A small segmentation model, trained from scratch.
Model: 25M parameters, 48-pixel images, encoder norm layernorm, encoder activation gelu, encoder moe top_k, encoder num experts 32, encoder patch size [8, 8], encoder layers 8, encoder width 384, decoder norm batchnorm, decoder activation relu, decoder widths [32, 64, 96, 128].
Training: soap at rate 0.0019, 6200 steps.
Data: 48750 training examples, 16.3 epochs.
Rows from block 3 of the encoder of a small segmentation model, named by matrix and row number. Rows with one number within an expert belong to one neuron, the router's apart. Each number is 500 + 40 x the weight over its row's rms, rounded and kept within 0 to 999. All counts start at 0. Numbers have three digits each. After the name is the row's rms in percent of the matrix's.
After each expert's rows are labels from the 100 images, of 14976, where the router gives the expert most weight on average: "strongest on" is what is common among them. Only what is clearly more common there than usual is listed. The data: rosettes with rotational symmetry. In brackets: how many of the 100.
# router: router (encoder.blocks.3.mlp.router.weight, 32x384, trained with AdamW), inputs 0-63
# up: expert up (encoder.blocks.3.mlp.up, 32x96x384), inputs 0-63
# down: expert down (encoder.blocks.3.mlp.down, 32x384x96, transposed), outputs 0-63

# expert 6
router.6 092:489488556531556497480486485515478484422517456538455544471490545506547490526522476531576455550511493523544483456357522507500568525520532510474520518474449482531462473460495449524488501479562522
up.0 094:469481493512504474503506474510496516487516446512529424450535575499402471496529488537493510475522537521466447450521481527514510519543542462549557432614497508508465499501527496530432515476500473
down.0 100:481457509435525503505577497575498486514575485525531520540455490508485499531426511464482505503438482451510448393465487503470431458549493496480473498498493478542437468522522433500551519477478522
up.1 091:527498492447523526545465508509490521488565509390510520516508446516489514485510513522522537546488524496502482495463407507496507493451633496497577477558560493412541492496503480601449515449469516
down.1 099:507470479484466442537573511501491489489493507497480497523427511642571464541478425423518520489516484475489495484491524415559438582500483500581415546499490576500590511509568573453449452443438506
up.2 089:508498483495507499451549499494503495476514492515473485501383485527503564504512541498374435495509484487496505535519525503495508558516475471514499381541547472482451513483453500465488503453408546
down.2 091:516507516411546563489497530526486501502477375510508494491481447486480509500502494499489527412467505546501534510447506540492402528497604491495538463442497428568487304566496473506500454486483499
up.3 111:520455489444584569480513481464510459420535492462496490415527554493588419497571488500479509525515494508425534461437545482467536481527521523485512547490553499505491474512512571555526488486507497
down.3 103:581500557484499393546506545563557511552524517461497480463584487488555562494540360495479503489466454502472525414508495522488499478471498474578527475503525516499496509520488450513502569521441439
up.4 103:578456485536533497494496527553500448457519530404491498497464460478463494489500504534504498541395510502456411478512484513536462485522485498501499501545522483395520431495461504575526476534493548
down.4 102:425479566487504547509497500449499520553500534519508495500411487503579508482481549488430460485497506405466497451500553426542606580509475476469500505499520466540552496517503565471559461499511447
up.5 081:484506512468511502504567468500482486522491499534626530510530501475493480626497499432478484490472418474484518540503545462488493500433495526439483517579472501483571474580503566474514504510522561
down.5 083:530506495543517560517512557504499504467500560494516547491502503506510495500551543445594528505460509497512501505485491492506530492547516472587538471474535496503452548488457411542543482443521474
up.6 080:512511465510578544515481561525487510508468443550513473427539483510507486507453538491472500498528397514483497483524482461482529476572632500436500489497469527481556467470518461502553468502476531
down.6 083:505536497510512381390507458501527475514468499515499410500447514512386507514465516502408502522500598417490532445521525519494529559543505551598515527489454523583502527506419555489510550508529570
up.7 131:488498573486533496500479501468525549491514500453420500501483471490601476514495423421492509589530445526482491495522504480503558499457483496605522490462531464548496446482502494502484502488444563
down.7 130:502480495530423524497500494527504480516504517467553490448530544495458499494499456489480519461484488438577538512500507513535612539531477499450523490483564497396503483515548501468500502483489467
up.8 105:513494498489405519533471474404504491446454491446489529519484508495503499384530506456505532447478457505565464470481502468476502449548517399565494516521466448475556461510506454498446557475499477
down.8 106:537488513500525517441504522514522525522507504525500517528521494528502481546462433453472476429535466400523617469569499594513486545539502564473458508568509484405510497491505483540503498590499512
up.9 094:504502488428506529517522502525469492517511510507507509521504604538564500528450529542491474517504542497481483498510524502538493517499524479494464501505517542506363557465518517475490488470503478
down.9 098:525549472414552536452517572475525520511426502501493577592498462464502514461512512494445461485490535496436452461458532541465390493495459495503518521511510490502534549525506450559549497618483476
up.10 092:491491504646509464502480489455611535398544514492500511464501465509490539436505559515499490502488488496588515525506549531504551503487415554502507493503502475516580493521471476579551503475443541
down.10 084:501423515537503501476517562489510423498529527586467478499497496475512528574519539500589557504479491496515539493469516461522510449476473465441503490472533670446502504512510506500527488585473420
strongest on: dark (45)

# expert 11
router.11 089:550519487541448506493549463607478437499527490519508502508499569513594480493430559493457443417483552475492469544511530542443500499546497486494592502409425474535402545591486509489470405519471486
up.0 118:441529512491473545454495490512448579467536484540499510529465488477390633534529473462518538536508500476506502455492535572445500501507497514490502563507530495480504485455467406517541532509500530
down.0 117:502561436494450566497600499472481476517478484438436490544495478538495453413492450486523489500523503520480525600544488446489457489489504417482489503431521523504577498502503465512484483542580407
up.1 119:489517540488518503462512476490525487472508498537555505509496579472540395549489450506496493497510510516497581515495487469490444455527456523436488436524538471493508510510498409502468548406519508
down.1 113:504470465456540537472531508413451555454514504486504483489565472536422496529520406510357445515467461448511467533479533460453463481552490491596451508553565445478584451538527496514439525426488447
up.2 090:565487504522493510497445458543449514477494535491498541524493420464546496554502560587505540488537527454572439461501533530485459530507477440449495441505538443506542519500501485499412479401495600
down.2 088:508444495459556568499521505524567499521566515422500496524492505505466466497573520476436509480428488492455491441520553506558504508471563494492505496533477502576519423416542441504439532471484481
up.3 103:490490479520554498476504506502470519500574421486413469576498500483509481568581557529437500459475419532498499493443470490504523486509580551522539471501526555508519470537507520538453485557507510
down.3 104:475485496506500461500507545488530477493559519493488517488455503411501426495434429543531548418512462495527505500532474494487496467477507542441500497498500456500517607523397498504521447517501530
up.4 097:476435419472481527500501483453504532539496514528518464511481459530464419542513499455473442495474491491567505439508497508505446468502498526442510509465501495438375526500493446484473412469486536
down.4 098:426488544496496533486486505449462505525509569504500521513500543578491501517545458518497476584538460559480502396580567478508436484485439500540430539543477473505553432531463508507460522496502412
up.5 111:503462550540441496509497461513482524492487439507492528491500438485514438514496526502572545499510488520461444500501493448393515455432486540515601527505471491505508480539508490454512504499493511
down.5 116:570535491500506454480514466525471468449508501546472463566587529503519540544519589553499519424507492463504436507485465527453535557502504501488427435491400496462478455502487460540468460462514542
up.6 088:449501489511483518530636426494501432454479453499520634452502486490488519522449522447572555477529496496454509580541536571597503538509438534453464500493551454446506468528504495517520486511498479
down.6 094:464479425537499507559497480577497459503502498468440499488442507428471582511459484484638418502487534496447598503532535389626503429490553512474512532442559534501500530606508534506498528561557507
up.7 100:518505505546494521512407486443435488417571451505493504491516499494479569491530528502504524500496489533394504538514524523499500483504503486450516486497503505507491500505508520500478568496497500
down.7 119:445500487528452503438489474516487508489516542506501457600519511582504442524506454504391368589498467498515540514496446479483422475474497470516502579485495508490486490502494492450481479461490495
up.8 097:538500488525447459463536495507499521569508501487549398480484511515553506403585471519490564526489497475469545493503497495559499540508474509497478497495558501486550549429547481513488489464459553
down.8 090:652529501489519488515414601463507497452522487435491532553477460568508499490532554503385502461500480493483455429610494492483423494547624502482488493511546493442536532425465506524475502444326603
up.9 097:413526547482495507500481483601523551484521397498468543587469503505434466496479470547594496481505430500479485558531503479565474487462499568511582502470500371504531512568506492543484491519546482
down.9 100:586529517401518499494540433532507429463491482520501497462508524448499496483563427520590499491473514512516486526484480480465497446466568543437493530476494445495497482536505430521507534497492509
up.10 132:450542467500604509503506528509522457573490447496550494474541501523453497495405508426416519450467489511498513457451429499514462504547481491514493550496578486498471489491534502500475468497511556
down.10 123:497477472521473503474474471429496478528504416520572524495515452504523542416562499491491461498491556517524508432495506534537473502480559558538497492491500496592496554472358496593480453473530418
strongest on: cool (44); three-fold (32)

# expert 30
router.30 161:458487516472468522558560493491531490467501565489522505460526444482494508540503477453516586492494550484484574492553492489583491442455458517432537569548536505525534500469492451475533471547429507
up.0 126:504542535491486501498535507477472546445573520473435466494511500562592493494545425526488563522540340498493457489513515374505498509471459519550524509498455501560524506466537593500501477454505496
down.0 140:369489488504557466521564480459504435447483494427605574541547512499530429461487525425500448553504594508528561485456451503490494544487496509584457528549456488505523451471511494475459605532524430
up.1 088:553493498534484498508433321492508410497475456448513636547512485505392506460487452514535528499498510476501439448518499520516505482570527506486554460481489498487480442589502509480508518503497529
down.1 094:491522562413497522548527658523533490556507518482462437434400550445462499603499480567463514519502445556513498506496496441489476518489449428540543502478502562505490514475553437580555485492512485
up.2 098:494522600493501591514513505523485483485494462499547498497461505502510499486513468503499510517490514484494491465480497500517476481476508427532505417505508482547463500508585480438482500500500456
down.2 104:536498459515427450471532481498477523600476500559448536435505489368527531512598504508500425498482635468478427512631506502472484509407519506518481478502515469434515502507458519499497458522438532
up.3 108:501536527453499482558558389539433469439527518551510483499478513500499519409539388503445500458519494404522562550514559487478532461462468541551455496499501474527513562463491491490501492495504462
down.3 130:505473515509446521532504479477500531514484500481576508452535542514610487536491498459491497452454498487527512507511489584451458516514477499418513581545562545519516500526526511497490489549453472
up.4 060:552482479505544505439488516542503500490459488496524503564509504520497549460484613500513477490496504373511458515501479600500498482480491570461484494497522536358497487500503427425518486439467502
down.4 063:531492504500503505529462518466493490507527507465508538508502490510566475493535462520507564506512496473553518531531503533487475474448494433570509506494460523490539489482488459525500499471566497
up.5 095:486487494402491466491485500452547578501484565529566463603434506464353466450537497500529509503508501558497502523496595478513490496379514562498502487498485467510504482488500488500539507505516560
down.5 091:434493489524476489501499507536477505457556490529497452461512514449479494590479490500444500527514535508480494532461498357548499495475522475537500544483496502528463571526517487521503518501480545
up.6 096:525558559545484477495529509500515544498507511481515499459404460507561603477519506561494519510498529548516479513459568498485520562489516540463502456515507493498452498486466548504542518504453496
down.6 096:500494471445439501495498491508455499466495508434486499468516544529527469569509462517504501646537514393549492555504489452538555499505497508495443589516490556480517518467489540544483496488501505
up.7 066:552475566564421490513567437460570477526425489489499500507494503497509571634539562499473455423497562470524497423476512517500552503494485525498475481512463574512479407462534481480576523454508516
down.7 068:541521501520562508560491472516499499437533519494548551478514460486509458522505503457561487596555521539512476519494497497576535511509459501428502519553499484434463486516500510502451489656503509
up.8 109:497520495610592488451552505525541530528543502504514479462487498453459518478557421431439505444609521526473476495472518551494503487540498487488521503503508472513464542445437438489419523450513505
down.8 107:515499499494484471581492493427545530511458416581507520499510443466492458511502522510511476495510485497503433534495497505465525539415471484496502547479520496428516477563513524479607495494486487
up.9 103:489440508521498521491459494506542517552491496503491498446528464556484435510527532474526494441492446543499481455516495514496522502505542546481518467520444470554496468501536515494499530510534501
down.9 106:496488515496496481526528443516498548506512488575534499544504524524489556466426496544500541537476482520484522532492486469528480518523491450509423532489534587502617480479510503436504482526505476
up.10 120:594529490507523465475536513511472559509459488473491521506536536471489536532510457508530512486497565475393539496571513483472507518477498500479490535446497526503587466468492536396564482519487560
down.10 115:508493496528497436501498499558494494474539509499545497498449508497483470526503519495465503570478502498548444603511513488430506439442503453525458508443518502504525515481507429518522517542504500
strongest on: cool (40); grey (36)

# expert 0
router.0 088:542472411493452495531518495566565453489557448472520488502553501545626409523506559557466433556559490512516504522476471576451516479553569520512528485458501529607451460450472563489482475574477575
up.0 122:522492510502532488556481492496511498509498457502499506476434561526391472388499539459463484514499556538456505466412542513589512458502429543534498547476502470570422556627458535492489490502516511
down.0 117:501497501549508521493501442504457465498456499459494533533503440529370487486474501580559462513498594519460567509474490446488476425452521526486607505480475488502501458544470541539534501505521476
up.1 083:474512435490520485532516492524491496502469499509489491532577496469407465457457473456494536501452475478501490477506498510495506513498393501526419476489514504457544526520472496452569532412498572
down.1 087:491506502599477505497448535501479535493510513465449492489446604478502460531511535574554536499512584500500486452548500491491541524418499498502488486467500513495494501476478498511480565508496477
up.2 113:581525512368344500557591483585463504556522518469541511470514538464568500482518454522502501507491470496504519523553470510446507514500541504492503419438468512575409503493415497510480498525485481
down.2 117:535479477511502496494477493557526520500480377503483525506515471535566541514500419514539594494502519482446522438489471493528487522500536470505525500580504495518521552505524501482482487543513515
up.3 129:484516450616526472505522517484591552413553489578501525477544400516508442499480515505462485521500498535467580544471387442432509511509557559453503495527500567502494500474513517510515552397554504
down.3 129:497439493511492449417517474508501495511497463484558424518420473500497523517491477467476585458492518475484470534562505557486469518488500595529477506521514506501572498529497510487521556537525494
up.4 090:513424463464493505481586517514502499497494580610509498477503436519464502519437513450561528560460514517510497560584577502589473469468507550528502439535512569502516568498507487495510544504567501
down.4 084:517503491502521487558471498574501585496529615527547510432500493463475512525594521461560663552499611431456511461468509617460512501523578441467475433453526467483469494434526483547492518683520483
up.5 090:488610451518502508499465462478494543457500502497516483474597512477504480483442532502505449493503464506502512497495528431392563492503524553473549468502427500518533494430502502539460503551502522
down.5 090:500505496502531499515519485468509517578480466478486449549551495584488519443507419517502516495489496409501512499517515377467494527532477592504520460431478501499454478530529528494506500492610475
up.6 089:488566438467512500507503505440472482506452551564568451518484523459470455448448539486524528447526539493476487509533547474520483533497511520557551502491515552489497446615523500506481632587469574
down.6 099:500505494563502537518496494519518517539505555488518493461507462551544468504481511498492491430521538508543504500507463512564476495470484414436565510489436550393466522469463498498494507474537501
up.7 095:453566484422556442507501481444454500488475459495464482470512516522473511494486503508481415374483496500496535495489507480502530519512466534426547527480502483488467506502558538506527435490528489
down.7 086:516523516509532541522563488496501484449500537471431569445501507537500495515497468492501496506475511456569558483517518486484555508492494499518572441501632457492496549494505473525407458413523502
up.8 096:512435520520529486499470583518487468472522477594472495512476494519526523465545461491501513536465461504501478497494477463475514552501494530590498486592464532531528583474478503513541535484504506
down.8 090:516501497532522495533517466493499571527503493513459502570475565502492398439516498463499509431518511493494504530498556510452508465524487485552493503481465481498550499541498485465503635505500575
up.9 084:468475540508543463517497499518528376509485509447490532504553442576501471559488441413501499451394482468501470535556507582551484377466475472498492532540560457510511505481488535479466496503491488
down.9 087:507541505554390497525460468505445460522486487502505492497501485504491497523522485461471509506566539573497431519523509488458495462516456417500546389487463500539433569552481544491500501552513492
up.10 114:520476484494474411482514508472486509505492495493488488516560500447449500482458455498507504534499586501514499502537444523524473535528538521507435530487469457331489597542513508535543493499556493
down.10 116:542444423369463475506497506496540468566526527520633545544503440499534515505495618535555517531495518518430499480502484468473473509467528495394535501477465539503516505520557489514481454495494497
strongest on: grey (42); vivid (40)

# expert 25
router.25 085:562583473487446482465526564515497521465495507492467521503542536551547422552535519532470458481499523519415470503451454511502495544509515502460545494484517459540481487493551547512472489479511471
up.0 057:476530494504461496501508510546500510499547488453491527454493534450516532442448417519497465497583513478521494490671539439498504498513531565527482494530542496372534482450517509497513511480520449
down.0 056:489440517480531601510496436498446499473569501520421522494545491500556537529549464505487531575507498530473499626497513640522563540514527462505533424517472505489468467520497503456503524506493462
up.1 107:519485514596540434483520477518486492483547507574494500517468492455458477545432450509499501480501501454497512553504486500510494470498533537497504513437521499507493518473575312463496504470528491
down.1 107:427502487572480444641500510483497463499486513594467498550511464464509490533464481529472560577499440478504425430502519388536562466593512500598497556514544374422475485455498512465507527492505554
up.2 107:496472407486523517521504499478516509525574503461577557500482516507550499492532430483488535503476555479501544437564536506490508483525495512497484515495395524547511507498497476501553493537483543
down.2 111:491494500509402511497558568500459552520544515500450509545511499499535512499434507501482467536417492493514500501506353493495400544493480460466507513489523501544526470443502528565488507491532540
up.3 068:413536507522528507474494500385515434565502501493471518501427510556507518505473438582509492424460503469502498516504497465426479492494536510498444531496498498488451403440478387525507533475498548
down.3 077:562498496466448500497606497491538490493554566579374435481505499491500491528510538529442515450487501472489448498509563479431511505516506521517499509509480472520539488453473498558498420503504501
up.4 110:541492473499548432524434518508570499514512528524478613496447526500441597490536494500547517514614460554434502540491522421501555482506479436497495464506438488521481510498530497572613509504510506
down.4 104:490518488468481502535520494471519512526434551462520532539497490514507504492527520499540525593506488546515384484610546449491580480433567513492505498439471465500482482444556500538478419525483478
up.5 099:498525528443553474514519503496566449447479512496504475514503567456500495530503508503470464502481597502443566549469500525503398522507500528524489545541543435484542445506482524433512396450510528
down.5 100:505464533564493530491498473593473427522554466500484472524473484504437461446420511566518485485509560542505507465500487482494460575531483478462601422476505490504479388491500433504418505531487455
up.6 083:516500489500493512547544446549480530504499508516522500451435488499514521473366586408469506559508419448557529500531487522496502507571510500452507499479492495516515511516515500461572496500346502
down.6 086:472516512477526486521499514499485479506497487494485565497500445460513490491502462466505480525497502557591492481571539493527457483515468505501464488567497557493551506424524501562518536516513499
up.7 113:553443491534464489507491553508519514448489472515499525476427597529499503570443495528459500513483625520475537637491481489498499512470490506483489511508542512427449494514461510505443476563517511
down.7 106:471411534546541463510502493520483460534553492499414514486477493504559599470496633470536463538513510474549485508379549539536526509501418467564493493519511543533496516524496517520480411540445494
up.8 084:442502490511449499492489557511572471517633503582497412507510505494512573492506491487423502518633502531450479528496522414440570497501494495492519468501494504446490502669530446472491513427438513
down.8 080:504519491557484496450494448470539497512452479462569459487522495495495518502537509459559519507510621501436450511533502497499453408502500499482565532507501474477483448495507508481530460536503530
up.9 130:483494518512491414427413510483534515537494461511546413527512497497578474481406508461527518502519484507480525448560468373418448520540557501455496502349487515570480595486492487503529461478496525
down.9 123:503470532363455499552493505500513537454578560465466469505476520492656514416485519505513493440517450546504565553547492502489504512467464547477529501503504502531577436506461503502514490517509552
up.10 109:539480562438406532495539507506488518495445401492402596483542539565525525503465447498456489496515573424557486510486516562420519505528529481463589497506490421530496479424498483504493494594453475
down.10 113:501502498533507494599513456496517479504490439520500564570482505485486512479498490500448509549474512485428502535503487516379488445515470447490531456455502460497489456525497518490588421558519507
strongest on: three-fold (40); vivid (33)

# expert 28
router.28 108:549558490494488483476490498514479436462515423533555522492470513450538472472507544522488542450490467496544451575506465476477544537503492461514481540490510457546452510505508550462431492528478529
up.0 091:525492582635545491501512543476456515448495437509444516511547457482467498429461498484477427522464528511552477440470419509457510530584468501498510463507548518515469456452433458471450510437510511
down.0 095:454546550500524492503471523463567520470471561506556476541610493505493457503469575491503465493515528483534507486499513487615531506524492483536480503513466551504486499513444532520509512479497503
up.1 091:492508403460467503505501510504484521506483472445387534451514543496442651504469452529511534396433533489498496504621492566507500532544494497457502447454506409478533483399460509528593401501448550
down.1 095:487519437508520440562490459517574520485473501551387503451467526511501604415500450502452567496489491494504601519591508501469491478457541557475484495525448500465499501473507502520525499501417567
up.2 104:522551600522495490499473508475479498402496499443497538495500483503394583450528544488541465519430519506565467524511492501478496543520503533431466497524476411499478498487422485543494493411491440
down.2 108:506472477518483501539526501582535487490506504543492436499529525503499581484529467579528442510498427481495471450452411501510463510493498498506507501383521543469555500494500500570512483513599491
up.3 097:376527537501485524502487543423445474496507493508498488466498454552512511453545516490504616518533515495514569486521515497502537504447487563408571504559512508461458473503478506436460561523485546
down.3 104:507437483502460484472501497506555505528451481512529464496510536509547480467500558508510500536572492504500489413551527533526496471468492430508516597531511480521497480525551518514531414539501545
up.4 097:458564532536430511500539512449477542527527518513473508474534538524574543644484502502498465499504486511470468524488464476554503494494459480508502521498508513464436503528471504539463507513491460
down.4 097:570539493509494520536517538538578501485524445521528539503498501475500552470504463542487475484503531523452497502505419482465494442499500534510484500570425498511513495412618500569485563478499500
up.5 093:438548482469490500597551588498484493455491525575469491500499514512469559509474512501466493414506525492537482506493507485460611443529525504504481565560500503489506456571484477452598537508403492
down.5 090:585544507471524513422501445494462499482565510454481636494551479610547520508482461480496443503461500498488446454506466444492587472512445524458508497480491565522444473451610545502498456494502549
up.6 102:487612458523497531572466495507522550501491511485547514503501531482474645519479535493527494499500563503506551517531485586515472520370481492428511473526595540488500485568492508523512528518496516
down.6 102:493500511499471520534524495620520522584516502488492484321585490494523507543376506488556454507373554517505458502540491501465516425497501484499521554437521493462482536514442513506514500576519496
up.7 105:539546410492484410556394543432522493520467476520512512470503466484478481541526497515501508475585547507466472496487444426506484539557473567515523538525492549465469505543531491457540495543483473
down.7 106:505497502506504500505500546471524461427497484588511495522485504458562603601506446502410482342491548471489515489447499477488564447532515523562543493498470488554502509557486605552509495551498533
up.8 075:579452490500391551420477448507480595493502509503469479530501497524499536413573545485508503509504476549382490520431486498524498499475515460568486389523541442524543538512504509562489575491488422
down.8 072:529482471487450447435491546480488551530492561499495463497569491489509514488502527492497520516523530402498510559509507508469426481518513481477484478504513545460480510485405514510503491466497540
up.9 103:441489509446482510535502517630542499420497543509508507545567507486500507522510539499492544488478493500523453540528499493422502519502420430483512552506485513568459496503465540497536518470501501
down.9 110:469495501455467582517492514510500482473576489487570487526488557499491497459476512507514483498479442559603457464501534515572416520534508498499525465475490496477504512510544590522506506467495514
up.10 112:482550518440496498576426509421413532486523533540507563501505434433499462515462519469483522551529454565463476480447455395521489548460512515572459497564498519501511536471469584395505510533512422
down.10 111:588561503423500528426498514479517527482559451455508451590418466523541499533572502472391479499510485481519495501500518512501497451490479503500471527505423551555546540496483496499480488547478429
strongest on: warm (41)

# expert 4
router.4 087:535515483456367512542582550512538540482439530443483530480543521509479470554584460488494364499493515517455493514429438528408484554499575489513575507443464509533508566468495567537505415491520496
up.0 090:415492543487589517516507492384500615550506496485517478473528546509522490506494490498472445522466497497508499494500498483535502494502476519510510499474428506526502521555516444582502499464500492
down.0 090:581487471500507507501488496489562533439493412490428530459485517479523567427459551501509499554495509506501517435592492520473511486428526407415461492526467503497478495515480546495545525461499545
up.1 081:496509491500464452534380494560483454446501459501602559553564528390502439494521451501498541494525503552494511500431477544500507482527491548543595495511499495486527518603533490513486563497488549
down.1 082:494501502444472488400499534496405554395553462458487527533455504484488579483535495481502515477474517505491497532493521505508445507528502516404501504507475510531488529471524498567552465497471430
up.2 127:530527514459430428548500496534514528471502516377563482476533504519497495555434484481514455506491456537473572521461465503448499588583479571500485505534504459491501504530471500509472507609463603
down.2 117:502551575422487545577465509486499503469563546498440501489469477607499536520473575500520498402546509493508557477564511505456429522514485544455502560487507491496516555582466512468503529494470526
up.3 064:536512539506440538550502466589483510460493587565495534439610534510484504520500503589534552558470493483548496484499458538566484514487403487513450500530462517510490491539498434502406512471501497
down.3 070:476503498487503486418445497528524500531481477492436492513486520493524539521486551507449513486549504523530518533502517446544483499538502502413489496405489501513502524480506514504367498462484470
up.4 108:545488565460492535480510426508526495459593502495517416506533551548502484498544530506451493577528502466465571499500512532492553460570530503499500504499515467548494543520462388525446488516534536
down.4 103:512501495503553575524533494475566457517563492544493526517499524491512421490484507521460525421478507593473510532479497499519433461518483511498512566440497506500497560468457493504457500535519548
up.5 101:528499495512510500535542513502501373476510415482481501432548491519563493447528517579500484445522486584378510437541569374481523517469480566519511504451569500524516528483511449500499492491462493
down.5 099:514492545516392554489565501450545528500508463481536522477495510412469491516480434540474497530500437424497518540511501495501455511500519453446493495521458493488500488501492479500481458499424563
up.6 110:497499594476531511602512466515499592500467479511454485534542501505498503420508530506481494500470515497524652428504495528410557497497454524532528496523487511504543509489516528529527494465547501
down.6 106:539458499448500580503500522455499503472499533491480507557517506484497527491509554510496504486399487498507509518491463506437469490480459420508512484476494512480501524480479500446428522449485498
up.7 076:557537489488424516490541429541495511508508495457497476491504513546504538500487534554441510498573560525478589516455547427476497458489502451548556430490595498484500573502518474572456488427446481
down.7 077:482530580516512543500532483441487582490490519553544499544522492488498429480495470476469532486591499497502492499426484434509431500510468487452465424524494500513393472493479473494448454517537543
up.8 108:569484493463538500448492490535544513511531501492446505511473490500585541502409402497502485516497433499487531464501482487518485500497522492508468495493482515491521503490493446488532516462500466
down.8 111:558456494490457521549522495498554449501490476510497506520538547470534510498495510472479474499512450435485498520515542522450436530506443509464502489494520556496408456424527497495493547493493492
up.9 100:518500441562359501495462488534475376479519497540550531502485500502486477501493478478510509477564600525474502451488512549482564515497501500537499498500563470503430575461530521473500485511498499
down.9 099:490435435490478532512477500462516500592454495462500495509483496496520520498542491458553536496501484469486470458535471465497576479450457479510511571594492520523538502557523484523474509468472520
up.10 074:517519494479496503493501464522501506504467498531559483498614441478563523527502536489491438639493496640628461445495506531519529544518501563503499491484504484485497585566523511491526516521500477
down.10 083:485461594509477451484483481478467506546536504499485519566495505486519500522479456503505610460563501468472503456469500503500512583481505548568424545388524500479463503398485493522506466449545527
strongest on: earthy (54); three-fold (31)

# expert 7
router.7 103:495555445482486514508499495502410533518529525544544509444454503457472500516535451520413519515498480541464489473522416479483455458378471508521486446534519507540506573526456451532503465430487490
up.0 120:451515501522506499484490452540484564510523656504530483419481433514440465499513454503489434473486450501513525500481467506574450538484513488484492492506444525471501495509500522506477501523487489
down.0 124:452472527487550466529519511510482475494509439422507559484493471409489478522527522492517528484527472543447516482493497519565476428572418486549493499544478499552524503511512504413544526471552499
up.1 078:524486489498481518555538492480407486511531543471478498687485454482508495484491551490479540529494465524497488499464455488448513517550565489493488498571498542581528519511428499516518560570508506
down.1 085:524490535511484462495463495389462474612431576498446475552447493525491543485476480493579461459480466461519515573505472561470475386510495469493489510514450550437435440480527469405531532503513505
up.2 088:458505519592479643465495548500661488500513504465475475427535500506493488520484612545463499498470506538480468498525463532488390511486469447584511468489509508556466505508418498489584416503508449
down.2 095:467482517492502569472501401490551486528493507474505484495497524500526491435519478480495497489349502485556505526497582522523482523475496521600484469494463451492500557502416511509441495464521487
up.3 099:482499434501531467528496630467497459486460486545373473529495481514498596561572490529560525479525493482502520493594503505530520497509562426500501481480490481509572503464444510507500560493409492
down.3 108:491396518484456470533483495495458485460590502506437519496420510487582514490482519506587367544506496473573505480503502431521498523415546483516501510510500494595540503449525519524503540515499522
up.4 147:490457515524578458507481489509464515499511467480474498514503600420620505458532445500573476501494460499504478522432451501518534498476564501477540496533513472579489503484506558532490430483489492
down.4 132:528529495498524491473490476494487523498473492511467530498531442539561486512441532531504497495490482491511511498458388512512446526489489532431456519530523394487495529521488516485485503510497502
up.5 091:481509460494440510376429437541551504535566503458475465481452448428512472477544572576561508493475495455501489473534443506478497500496497501469427498503505469494624453509501463507570484413500491
down.5 091:424518546493504519444480497486601518506517474456496499498529483524555540507489492522500510490403477517520545499506460466489473497497496489504493469433450466508465504500575533566471480567514510
up.6 123:497501460502420535506493454482500483546530506499505548504524495511640528527490493494448501478572414498501491365490448453494541473491496476535518494502381503515455489559509522487503469491481496
down.6 113:445424477541502524509491559503454510469486507447535518500500533485465470346499534613450533524490521556565414499453531500444517521484528470454482500517482508517467502512497501446430500499487476
up.7 105:558495512562517506515427453429506497497514553517504499500450500483495534575487387551556552533523437542472681484498491473536498484495490533532427459467499498481547498492500493521475467475502500
down.7 103:596552515522502464465505579512559487507541431574491575552498479515474503414493449484570514499521555507413519536530515472509539549449474577467525585511471575503547527577595514502490511470500567
up.8 097:538504507466497506474502469434504453519504492479503499528502476596502448501551505454500473418448575474509508422471486503505472559448561453460504479543413452583481501492445521489492469471512499
down.8 096:472527532502559504548487518505483493493489514511511486520542426503538499487544491528442501417499493503426563485484508502445486541499503497477502508525504643506519528496455561463470494508517500
up.9 091:397521490494527480578497522541458483496482497556507499459508488492424572527497447452488509510535498487534575595500521486497446551459491419526495569529495585503491530501458536412488522536495425
down.9 090:501641535514499578506457520567497436506465477485453513505537537492526481530483515381507480509508515476500500528425465501578518443611501441574494553529503514503525537565398551499464460499514502
up.10 083:527515473447508500481504445539493477521524481496474501500584469526509480521530497653537528551512556528477495501521532525509502493492526510434475585522494443499563519542601504511505497528518514
down.10 086:495509471527511534444470517503499435470580502493497506497460508551538471532471428503520494514508581523530531531491559457501581468515518562521350484473435505498423496505503574588427504473565513
strongest on: dark (34)